Rows from block 3 of the decoder of a small masked image model, named by matrix and row number. Rows with one number belong to one neuron. Each number is 128 + 32 x the weight over its row's rms, rounded and kept within 0 to 255. All counts start at 0. Numbers have three digits each.
Before each neuron's rows are labels from the 100 images, of 14976, where the neuron reaches its highest value: "strongest on" is what is common among them; "lies over" is the class under the peak. Only what is clearly more common there than usual is listed. The data: simulated stained blood smears. In brackets: how many of the 100.
# fc1: MLP up (decoder.3.mlp.fc1.weight, 768x128), inputs 0-63
# fc2: MLP down (decoder.3.mlp.fc2.weight, 128x768, transposed), outputs 0-63

strongest on: crowded (75); round nucleus (45)
lies over: nucleus (38)
fc1.69:097127122124145067079125134132129113148162096127109145096096115153176173101135142108142154184133221142121059077142155042108152205154105142110105124116151091132111116158142170178104086080181124
fc2.69:172134097186146203152099134143150104083144132113168144198147087085107117103097114097124052132081057055088118145067123186160158140137153067120165152133128135170120127162151071133113164170172210

strongest on: dark grains (52); two lobes with orange grains (48)
lies over: nucleus (88)
fc1.154:100129098134116151116144126051112071095080078123112138119163111099110121105146126079171118126142136151094140114118110059103148171123161050096093156087159110124079102209130123092166139036055097
fc2.154:106158091169124119096141078124110134088122188128125129122141152165109114156124152145075119146145095039125104118122101110154170063137138126192173145111114148097124100050100178137064149108143106

strongest on: target cells (34)
lies over: large cell (34)
fc1.206:117127146153143096146142156113191141126124103183114154089125133121157111121113096093077051188110158175194181120143105152135045152156127114091155133180116121126094109117149135103124078123142125
fc2.206:114114124092106130136164103173173113160110133100101116124109125097106108150154098145143150121093136127142056110161136113093088155088155104107129164120118162115103132180200192120156147158145155

strongest on: ovals (67)
lies over: small cell (78)
fc1.665:153120148126083149103114139159118080217097130108141117152112091126100120138058095059206147104127106116155113114110141140133111129164111113135139131107123109061101105172115131120087172174108112
fc2.665:051083115200111142124125103139114203165124146129133123175152156143136106118176106133150125172135079113175093145186137070125117151173133145106129106139135158183120198146151128082135112114137158

strongest on: kidney-shaped nucleus (42); ovals (41)
lies over: small cell (63); large cell (30)
fc1.57:197137143176157135185136172154085131077131133153114131124136174162107143142119083181123139109101160098136135106133119091094105103146133146120181114137105226124112121100095081085038123170144102
fc2.57:083100166112151104064103088106126125149136165111091145079169112124126149137091163106157158203122087134133160146106101084117163130083104078148067171149133095138136141141118167196183128082147100

strongest on: dark grains (60); crescents (34)
lies over: large cell (67)
fc1.373:170146117099110159133122137111107128121133113110116118048092114170182083156085042190110118181159072117126138097100091171079105130080119132145091077158109160111118157124089176122160086157053125
fc2.373:089115154125160163102161175144145084100117123137140102135113096149099141144093135109118118109102127164069148136154134153184128147106178137095079091061133070188091122175111129166142220160152145

strongest on: kidney-shaped nucleus (85)
lies over: nucleus (97)
fc1.438:105099079160157187147172136086137121045097140116076107084118134117097091110135093094150075077131113143172114149107072153132136152110155148090117144146155134115092125115135151160090159080102167
fc2.438:134156113087152051076151131148123161124123152093106115123121125168154130192154090121148153119100121117093147167140112113146148077148162140160193081113170169109125087093118171090126177099177110

strongest on: spiky cells (51)
lies over: small cell (86)
fc1.41:133077146049061169151219117169145160127089122085102153090102156093101138149169129143163113134125104123119099126163118152141147114072078144118183110114102122167074096147145068119150147160094104
fc2.41:153110153114145102114155089073134106136143061074178117156060138122163097162118121146137171116172133171149177153135067129090162095117133142092057154157213151123136131059138140094152157132146107

strongest on: crowded (74); target cells (33)
lies over: small cell (86)
fc1.207:128226114106100096101206131099123176110147178096190087120122155149122123108091147149119142143184094063107081109138132098116064182138158133152134122110071134102115122098163129169103136116154105
fc2.207:168152120142136155126115105155092132080142093103174129177106155161155176143118107163076142209166116122148143158128071151136136179148115151098098132123114088137096129186143156157125134135122067

strongest on: lobed nucleus (74)
lies over: large cell (99)
fc1.667:145104084163110135105135083099091198112143163172101109116139112164124058101086117149079115089175111168125103125152094184070117142076136130176102120144145073180125146105132082162207156070117087
fc2.667:107101115126140148133080084183149074132120165114116173127119124094133144115148079132182088129102133110210140203119146142196191139097110091041153092089131150110165125158136180073104086144122102

strongest on: target cells (43)
lies over: small cell (81)
fc1.507:151088171107119140175108083184132151052109196097125057109158096163126137102139097093123123129159154133140129057128107166102097136120128144162154159123131157133124106118122156136102133131142092
fc2.507:097101129149135078105140141134059163115146100079112126131055105131157156152155115144138143138160165074064112129156167128136127136103179128198131085085158119070099136125101127142111144130088086

strongest on: crescents (47); no large cell (43)
lies over: small cell (71)
fc1.661:093079117149149122135109188120117109106182066093088155054154142102130130168116101154184105139090110183093118143072123178099154141133126137146150076182086111154115121169145169151087094118193101
fc2.661:119184144097105145147167081156149134138111149107118168191114098128126170134101069127118126163088138084182100128204169116122104142134112118072041136119138106143149100137106099123167129110054153

strongest on: ovals (57)
lies over: small cell (76)
fc1.241:161102110140145084173200112106079171132117149111128154080083111150084153117116121125020108115119105178188091136132076127161138191160166127081097084119181131068176135152107188168143103097162138
fc2.241:052058114160082156144056132161167105121129104151120093160111100104156121111194165147152180098186154091119132104107133126144065096090101186115106143145095145164156067090180121117112094153096150

strongest on: crowded (67); small spheres (48); spiky cells (35)
lies over: small cell (98)
fc1.749:152145160181189079108183075104104077106186243140118110135143084105183133184096142118159156055153155130128135136138166145119067143104151141154122153126108139172148099138139080125163183124121134
fc2.749:109109109079200137201070119118116127117105135133060156101165183106113076152174132130158119185151139130132130142092085117076119141138063154111155142131101149197083094145098070102071142216116140

strongest on: round nucleus (88)
lies over: nucleus (93)
fc1.6:154150181197100129082153187131137074163091114140153160131129157117111132139138112135140146154089101075123160058126073107112140105194121163123101165106147124108128125096132200201089085142130192
fc2.6:072093132124116104126146117113132136180110163163113123166146141097136187153177122096129169156134154142176119162059098182120138185091104097132132140171156105157136125101098172141099118111118070

strongest on: two lobes with orange grains (96)
lies over: large cell (100)
fc1.331:128087178079159186170075170176133128087159182150101114144148137090099117099127161175097043095124135143144132159163131114169136168082123088097151086071085115100136168094147104134144128130127171
fc2.331:121166092120098109089113079096141103085132056136168129114132121176141187136116120119119134114163103160162148147107115133104128135085097141105164168137153125157148107149103159135073103133118112

strongest on: band-shaped nucleus (36); round nucleus (33)
lies over: nucleus (99)
fc1.245:119123093151146106161167101175148111094167068134097116102172086157117088101116191175115076150102158123157172144145083101131148095138125145100125172113113145131125174208110125152135150150128127
fc2.245:136134109109086169185109167111150123147180137114146129094074161121172125122149094126166118113147109126136079141129184127127124134092132092100150156181094183152115069123162146075118177125109151

strongest on: kidney-shaped nucleus (48); dark grains (36)
lies over: large cell (95)
fc1.253:150157179151130061116069119104138080136171128081116083132060117118129069133157095167185111144126125153123129124103107124064160136151168127079132126171146105077129158144132183145094106105126108
fc2.253:117167155118118153085195150045172159086201112113099140161138119101123153141125087099146092141081188076098140142124146108115161148098185082135050168176166159159094126116153128090126143079138134

strongest on: round nucleus (99)
lies over: nucleus (99)
fc1.537:145108077123117108156191086108064069091131144139137168181152069111121101113179082079179106118175094189125157128133103140118125099092095144129181117174130132185159125094080202155101166104160151
fc2.537:125132137120160169115083132142093164116088143139132159119168153191092097141117183165101097183102169108117138105112181141118125119152078136133154135144069137096084126161114076149163120130093164

strongest on: kidney-shaped nucleus (47); lobed nucleus (44)
lies over: large cell (75); nucleus (25)
fc1.240:104098183169113119093134126131126114143178117138162115152110104117139127100113093101105186150146084061120146146179133128135088174091188176194149119065060116169082117121114107132208107098120120
fc2.240:126059068088213126119114117095094100066133145191146113142168180194102081133074110117122116062173161135137112138124107098131129109141098077150076180116167115118214124161126129138132087150162195

strongest on: band-shaped nucleus (66)
lies over: nucleus (69); large cell (26)
fc1.564:101139216142111156148144117097092169123153102068110147097125212154157116126199062152170146096153176160091130140160116103129151068153108073082187159155131172141102157096104137132108128115094166
fc2.564:105117150075136132134176180122139051152126171137200081084140138175116116149087129084094091128154102096168133130128119159129128145118096113114116155177139156152120089110105081160121167120096049

strongest on: round nucleus (100)
lies over: nucleus (98)
fc1.717:137126079155111161152142191070148154078079137163115097136180090088100141151122115150179116063168131151130122118095073189146126130111160120165125158082145115133119108175129175147129180164168125
fc2.717:139117150152096144164162108159159100141148108151141148178156104121116062131086159176111114182141114119116139090104143121121122167134078135116113094174136107121185191120173083115109134101109127

strongest on: round nucleus (80)
lies over: large cell (47)
fc1.656:186131112156131103160110150134157121164192105134148115143133140089163082127142136154146155133055152122088101123163138123144145102165169101132090139120129131145170141074152111161129166166098089
fc2.656:081134106107156146101152107082113128094088201110153146126197122155078149071108152177145089137138202129131157088118057094103103148121115113101165114149156164168148116159149078097122090133170137

strongest on: crowded (78); small spheres (43)
lies over: small cell (86)
fc1.3:116100175111152114088096132106070171105095098108134135190174201044133097151060138126154130142111125133052133117171113160101099182107113101141165100126158140133186117158112103137116123094135157
fc2.3:166143139159108115147136132119219124162137133158153148102085076198123176095125161130105112145151139150106086051124105119141196144166071126127154136135113133094111136159172136110152129143147091

strongest on: ovals (59); crescents (33)
lies over: small cell (74)
fc1.459:116127136146116122178130171097134116153148088205141200171147081122107157149109079105156138137163157120141153131124078170150159092144154077070085089135110124156147175121122133085080107173173155
fc2.459:107130129075133136083161071166127141149124095106140118086179126138149180137143174173101098098114123119111117111121150117186096130091089151165118110220204062158156094121147170127146118099139198

strongest on: kidney-shaped nucleus (83)
lies over: nucleus (59); large cell (37)
fc1.682:126178104107149150110223078128126152072064127086128093117144059077112069144136133133131113107107151135115087101115072137152147116088102172149150120155144055099157137144123107140137165095203110
fc2.682:166151140130106104134138143088119117104137090175127150114111138132143170133155091175166144195115136173186121188120180111163119134122108147088064135161137100141111156157187089078105105193143126

strongest on: crescents (56); band-shaped nucleus (39)
lies over: large cell (29)
fc1.49:153159149123142124165187114095088109108176187124107208125157129174113109096080174136115130077115144103134159156109057130145095104157122193148157121105096110168124181062120129168093086127141087
fc2.49:134157111103104139092097168129104136139062143108130178089090178082120164177137090104145157154117140129150176150078210145127141187138105078095165058101121127157142119134104142137142142144114183

strongest on: two lobes with orange grains (48)
lies over: small cell (66)
fc1.35:167187088097130159138118171111116067121136151123136097115138128151104183106129131150150098120175125145167098121157102042143093100151097151145116125148217134121121183139178088147152141101114132
fc2.35:097104137129170095148129084099164182095085144089104123132166076116121088159094115110115095165126126126111170112145152177155120166140132113163150122107085144136175171130165131103165123187115126

strongest on: round nucleus (97)
lies over: nucleus (98)
fc1.681:115141096103130138111111072141161123142090095152178122116142142141155120189114116118130109181110150071138171142125152142134100136120135139116085160110118108141138097199051132195114121118154134
fc2.681:173147140173091121188160198090095117139125110124105071133137165102110101062147111146152170118106099163143128111114132104113139133131101098119148102158149098085122119083207145073119128142124119

strongest on: crowded (65); spiky cells (54)
lies over: small cell (68)
fc1.596:152147110130152111141107133102097099158153071074110158128063140205164099147167137083111132105137159139116089163156198170076175129095129157146108130119102127146106087128139196106121083141096102
fc2.596:083123104072088173116146132200106170086149139120130136187099112161067169158062120165145168146153094118132158134093102098115163120142119154099160123147148137096092192105116113150106119123152174

strongest on: band-shaped nucleus (33)
lies over: large cell (41)
fc1.39:122122182092199175099118086086101092138168111108090122138126064124127081110111167146128119074095130187114086180085130151102094133081095089111130122125159104135192103101115133148127149102093121
fc2.39:122058114203104095151144133146145137121109172141133195103101107129136112115132134126119126122175125105183168098133125090158185118141100205148181144119116155177131150179143112152112060171126099

strongest on: ovals (43)
lies over: small cell (63)
fc1.554:108145121069144093144134097082102125091100144119158160091145082130101165109094167174124123097123168139110112102116145114068164112122151143088137098115172113182178163125121174149099090064133108
fc2.554:101132081162134151191083098143123150119122116100170169139161183154137171158143108129141101134085075112149153126170146141110128155118132081192153115115145180167100054143111114094125122126127098

strongest on: spiky cells (80)
lies over: small cell (89)
fc1.163:110113133097099094082092192168081145111133147208146143142150150135157194142151185162120083137175101132097133104163145136152087179108136139128177159103161148158122116108114157113138091185160139
fc2.163:139163193116143098128171099118150166144171139101110100126162101121124081105136111164137148114058133128160090183052119117073140122121114088122106093162116130091153111138145149086108123114144157

strongest on: lobed nucleus (56)
lies over: nucleus (79)
fc1.725:156170110164058136119153147133161128122138132174168085159097153096124168167181097195168166101099094138084118138091123114097095162153118128107128086112140164114178105139086161113056089117089177
fc2.725:135063113107194083149135129137170087144161135125125166114114147137113157110120152124066126134200159132147130147178107117142168133106098223075127177158133109126136124158187096122162170093202109

strongest on: two lobes with orange grains (75)
lies over: large cell (58); nucleus (39)
fc1.311:124104165140121148088146213092120150133141202122146127109077179108109115153137100124132076143106085195110141138099087115175183111138136131096134123113173111089061071115136145163092172131175150
fc2.311:136142110172152102122139091160142147122123129135090140140131114148176116114168153095119139110199174081131165130170166129131077119115112190176180126132101183120122150131092104078062105068095125

strongest on: crowded (78); spiky cells (44); target cells (34)
lies over: small cell (79)
fc1.317:167141104135105158141132135176142148155120161109140163118149097139094145173105169077117142128103147075159055128178089138112170139133064085123108154087113141047109096110113134161078136153116093
fc2.317:158088112095135144137139132077086122098165094076056133140158181134122087118089121146175148119108123119104148124153103075146128104121152127136138086138183123204070159152138094110092127127143159

strongest on: two lobes with orange grains (51); lobed nucleus (48)
lies over: nucleus (86)
fc1.176:093167070140156127135133147173128115181129161120131166170180080148092090161153109106126185189138137111131161137173161087120131110143148026098118139145127083134142164110109130146147145090106163
fc2.176:122134108177137145112069129071106143132097152178133119164068136134130145150149137117115058084161039134127079115125149096114110108106146176129130101123114147171136115108158131077112151156144131

strongest on: two lobes with orange grains (100)
lies over: nucleus (96)
fc1.490:186117154119121138128115159131152106082119099145155166159078097128122079156110166149152155137099077192073160117113147062066110117076139108113137131068199194083120149096191129121116120097095153
fc2.490:172153123160147119138117103147139033132108131136101145138137166108093130180079152133147146142167089151105155093150103065103121179126133203128111140139150155160127185104106057099129097074151140

strongest on: crescents (66)
lies over: large cell (27)
fc1.86:153089146039104130140164137123130103071160148180134121147167109128098112134084106095184111129126083199085101148102104100056136113146136186129119178111098141155086123120104168088114122091095153
fc2.86:130127163135121161100085120213165183173107144115115149134138150101139126129198164084088136124156146090133200164115085149111178170149153145081138087122127150072144101117077128143124111173130108

strongest on: round nucleus (92)
lies over: nucleus (58); large cell (37)
fc1.313:141178106100133151103110118145140128120140161123156076138090097197095184081073100147146167113139126092125094071112169143113090172069190117081089149114134131088116091141170120144087168114075115
fc2.313:201142146160173124137139149115109164175118088118124187108154171133101101127165082079118150178170123126100065088083093095128108135113160104097142095139123081155152146092129116146114051092092125

strongest on: small spheres (63)
lies over: small cell (59); large cell (38)
fc1.654:079111149095163112173110160116122115103077152083077132149085128135130184157147148086132171125103113183115104219139150136115091139077120172077108110097130153119107124134152093120076116142094144
fc2.654:166177080118090142163138131153143020185159128122119102149118135135093112074131176144139106085126095104095117100150114110131138176128143097185109109122177108114125145121135160134113170189132129

strongest on: band-shaped nucleus (87)
lies over: large cell (80)
fc1.735:104107175151169097151137122104143116119153142164124138124159136096057129130115130098104186131100167096103165094102141123123113136091137185146156187145110107143126201061138193144137218115153117
fc2.735:141100095062124139116131148135139113170129090097130182104110153171144124151144113066117138087148148169119130157100181158136159137164139049099056129151095161119172094148123133139189075111147122

strongest on: kidney-shaped nucleus (100)
lies over: large cell (100)
fc1.18:134151104149111120140046090144113203120190115093113185097165153111113136049112119097106157119118153118198100091086127167144167131073070152137161061127101122119131074095102121124143143117198126
fc2.18:065147131142107117128098125058177120140137095077147128164108190156148137118087142151099148214118077148097187180101096096080148133179174127131137152147142157083109120129171117147135098144155126

strongest on: lobed nucleus (54)
lies over: large cell (73)
fc1.455:149154149092085170085117106119213123053140107139163130188114148117141122126086107149099163132047143149102153094136119143111134166155106124128178152080130131113181142127153123144099113124069172
fc2.455:191125117161137131155148142165085109179168076125078080105137126123121093144135164162146158134140134153155154107137131109116046127087134114120105096115159139144084114094121128163165107142143122

strongest on: round nucleus (53)
lies over: large cell (41)
fc1.599:096129125168085110104195079162171144169116079178115103156114065131121126150131182090139178087107126166103160149124180154147133126187114130126086130132118103092169110109118181139117153144112145
fc2.599:107101126156164144147114146113148144124188164129167093155133150127105104088113157170105126126161113111108122117071061124137087142071168164134131132111124085087124122128144113116070075104114118

strongest on: target cells (95)
lies over: small cell (100)
fc1.508:174059079130116167111190108157071097079154122153095116133130116150132129149088161095152185126130160124158113111161060165135127094123167165087151129116153140161142140145109125188093136145130139
fc2.508:149108150197086115129131167189148140077108081076134102112103146164064106116102127096127169146184115099127060120118154089138117166131075131073085113111158118138118061130106129103059110060136156

strongest on: band-shaped nucleus (100)
lies over: large cell (100)
fc1.762:151146086125172181115123136180113085110132165089153166194178077119103104049157109138103160144098055104146137112195089147121086171172138143147134122134142111115141150139083113164098123107096140
fc2.762:173109106186111160130120113135061193178142110109084124170107184126154140167136146146108130120124077144087194157058185078097145149178115146169199138164121085114071155214067144118071104138084088

strongest on: round nucleus (53); band-shaped nucleus (37)
lies over: nucleus (86)
fc1.452:101176064153067139181138183047141171132130118107161112126112096166146119165093144131165159151143129127113139077122105137099138095077139112098140143093161157147140111090217175189070130104150130
fc2.452:106155146119155186108085101122065137186167125141044143145146173071099135154163144111077126147118149134162171152087151116086187138177109111128160124143109121130163133143067141102106134159103102

strongest on: lobed nucleus (75)
lies over: large cell (71)
fc1.242:142132148185115090122094096117188145091163147135195128117110134186165164118121096130147148107125111060121111099181120154145077087139095138150087125128212131149125127075079151192126072107129139
fc2.242:117108118122144139141098138146151109106158137097123157071114140075159115045128101186189118103086171100121159129144107115119096112151154103126119223109126156102152130133185121127110081162099115

strongest on: lobed nucleus (97)
lies over: nucleus (77)
fc1.595:153133080094099154115149096134135113201093122084123112089087115115171102120159153114128198180141119096115187100178146083108160116117146100135132135120131163131115148163130118128116064106056128
fc2.595:120071152188177102121072086138131103120128106175100112137199123099132154145134096119172135145122130114148130152085072168083112144134110133110132102142133147119179151077128077133189133131107159

strongest on: spiky cells (50); small spheres (48)
lies over: small cell (100)
fc1.707:124140128113204167102178082138136122063155126110108094160143070124123102107058118121196166102127143137159114149142180132135133149091143151129135128086194112114125119133166074176095179098106152
fc2.707:175159058183115122183078123128120181150111123144085110134140162140107132086148135094085083147114096137113100124101152170115157155185071102160177157178097133152071102153132121087109147140171113

strongest on: target cells (68)
lies over: small cell (99)
fc1.631:139090158137102129107130139173112108115123105080125155118140108109167042132100098119126141128163075161113118157158106099123112099154091138143131120155168127168128067129138070098113130118046130
fc2.631:165070145142124158162126136163112069098150160124112163070107141091092100177133125153097159131147139101079133109117100140136090096117148148151125122111125121166067106128114192192129159131166110

strongest on: kidney-shaped nucleus (45)
lies over: large cell (91)
fc1.462:124140158142140185149169112064174151088189118097096133110143114139111079142152150121149145130140103091159145131133083131118101127124205113151133111196091120087076139112123173066104106123167140
fc2.462:126114121082117151110092067233107149088116167179157120116147099154109143163143178132129126157100114092125148124089122142166111176132126165165130113108104113127118058132123146194153179157154230

strongest on: spiky cells (44); discs (39)
lies over: small cell (96)
fc1.266:118158113135097136188101167157150185094080135071111134131146117167099135113145107120170169150148112093148130090130173108140106181096099212062142091161124125126088165131091118182119105141124097
fc2.266:123161115064150145137096086122083101127086122155108155098100138127119127123135121185127106140111078219128080183076126074147143095168153043156171212121126086123134106151102117105106174148105121

strongest on: band-shaped nucleus (90)
lies over: nucleus (79)
fc1.607:150096128114120094089082112142115136117180148185106069126105171159110158137111146117172141116132094121135195118110143142192118130169121143131088117043117159157082100188124161160156084157076112
fc2.607:094106150122166141115127165158075099083177121126103075092182101138123064118144143113090080146204162190151143138108141070068106136089119122124114134156110101164214110124150115127124207148149089

strongest on: crowded (69); spiky cells (44); ovals (33)
lies over: small cell (91)
fc1.530:131151112119129143094126171080095115129131085155134168108166181140088188116205140141137160127083163140125145174143145125133115135147130186118095058117171138112109141154137089164079141155150172
fc2.530:120166126168173063152157078125139084109101160113145188098097109101135065094085090127134096117132091057127125120102153052156153101071081065092150122066126097134124129122111130153147142141149114

strongest on: crescents (83)
lies over: small cell (76)
fc1.441:107098093107106108125181167134084132088115094134140147186084132131136139166117142142124143091128097092119125087170099084128146124215170065139117130121133145140119190125137120130100054128172081
fc2.441:145137170133156120111126160110157135066108141129123092158156123107111116141101113108092118200138215117123140118104157140148109157160081139142110128147156103115217125120193116091110106156113122

strongest on: crescents (33)
lies over: large cell (38)
fc1.608:111136081151111060104112116156180125160103172141103101048158158164109180127095118130076184097104133109092123111081142131167113180070077141116111135204116132106131112166110149145197131169112107
fc2.608:082124119127182192162177120101162126116094100111118143104154157121142104151166108111090117188075148136144136089096122163137156138187139132143135173123136122128123120158108127053062134141070142

strongest on: dark grains (53); two lobes with orange grains (32)
lies over: nucleus (42); large cell (32)
fc1.178:130167105174148125147126163055114153132147142183119126111123070120124147093214178132135149140073110165124095155150152191141107121133141135083148079160163080115178098131107123055118126106144168
fc2.178:116211108109117136124129134144191113125115138107115111192102180143148160215088121151104093167148139033120113097168117130119142126133050130149113151107112135107121112153085131139123142088147145

strongest on: dark grains (88)
lies over: large cell (94)
fc1.281:161140093165188162154172189143134150115125117208164133129127093073134093092100138150111098099098099200080122171167131153173138131071157134150122162127123144145102153117145102046107149155097064
fc2.281:101102137050135137105120078081128083140109109097090079085137141177116105114121139105118123092077173095168116126106156150112163140153140083131132123106141126092149137158155143207159118088185092

strongest on: target cells (44)
lies over: small cell (100)
fc1.488:119057126142142112149106115144153120040182156122124079091123156205088141157070108114133124101177151078138127070198146138123171111122146142122145179072130150172124153108067113144075151090172077
fc2.488:135127114153164158150091137158121143112096099081114096129160103096050147136168136139077124133102120184074119154115140089127108139118113082136119139106193080129100183200131148129109137105074089

strongest on: small spheres (50)
lies over: small cell (97)
fc1.288:123138135122150163157074066116123142141108142122087132188129058115129107162167177160092113207080177133132114143108089169129120213128120194126143190152173149078167083111186129111121100139108150
fc2.288:121144143172161118094179160135107147134142100136181095092154136187122154162060189160138159108201198065145124089127173172137170161124107141135091125088119116203103136110142198136089172117137130

strongest on: dark grains (78)
lies over: nucleus (76)
fc1.119:116110159134104201132179186127154204121116138185145182106158099101085122072170094118126073118150112121104146144192112130081078185123079115111167108100100116157154119169131104136145150159117140
fc2.119:142142104112094120113147135116109130106147151100111102136068161156102073148070145164143136111114168150168130071094178137146181077131117051131131134104161129149112127140112179183159100108093122

strongest on: band-shaped nucleus (97)
lies over: nucleus (60); large cell (37)
fc1.381:104172112106117060152153096099137071191149214140120098116137081132151131152111146131092199130161101132142152146100168203147130147133128111066090158095083161167138115084137146174106172130139164
fc2.381:097156121193119167135148125084128077093142134123170150148159184112171120171136076099116105145099102129208180139126080065180131134105142068065153112166132079122112134130126100155138127076117095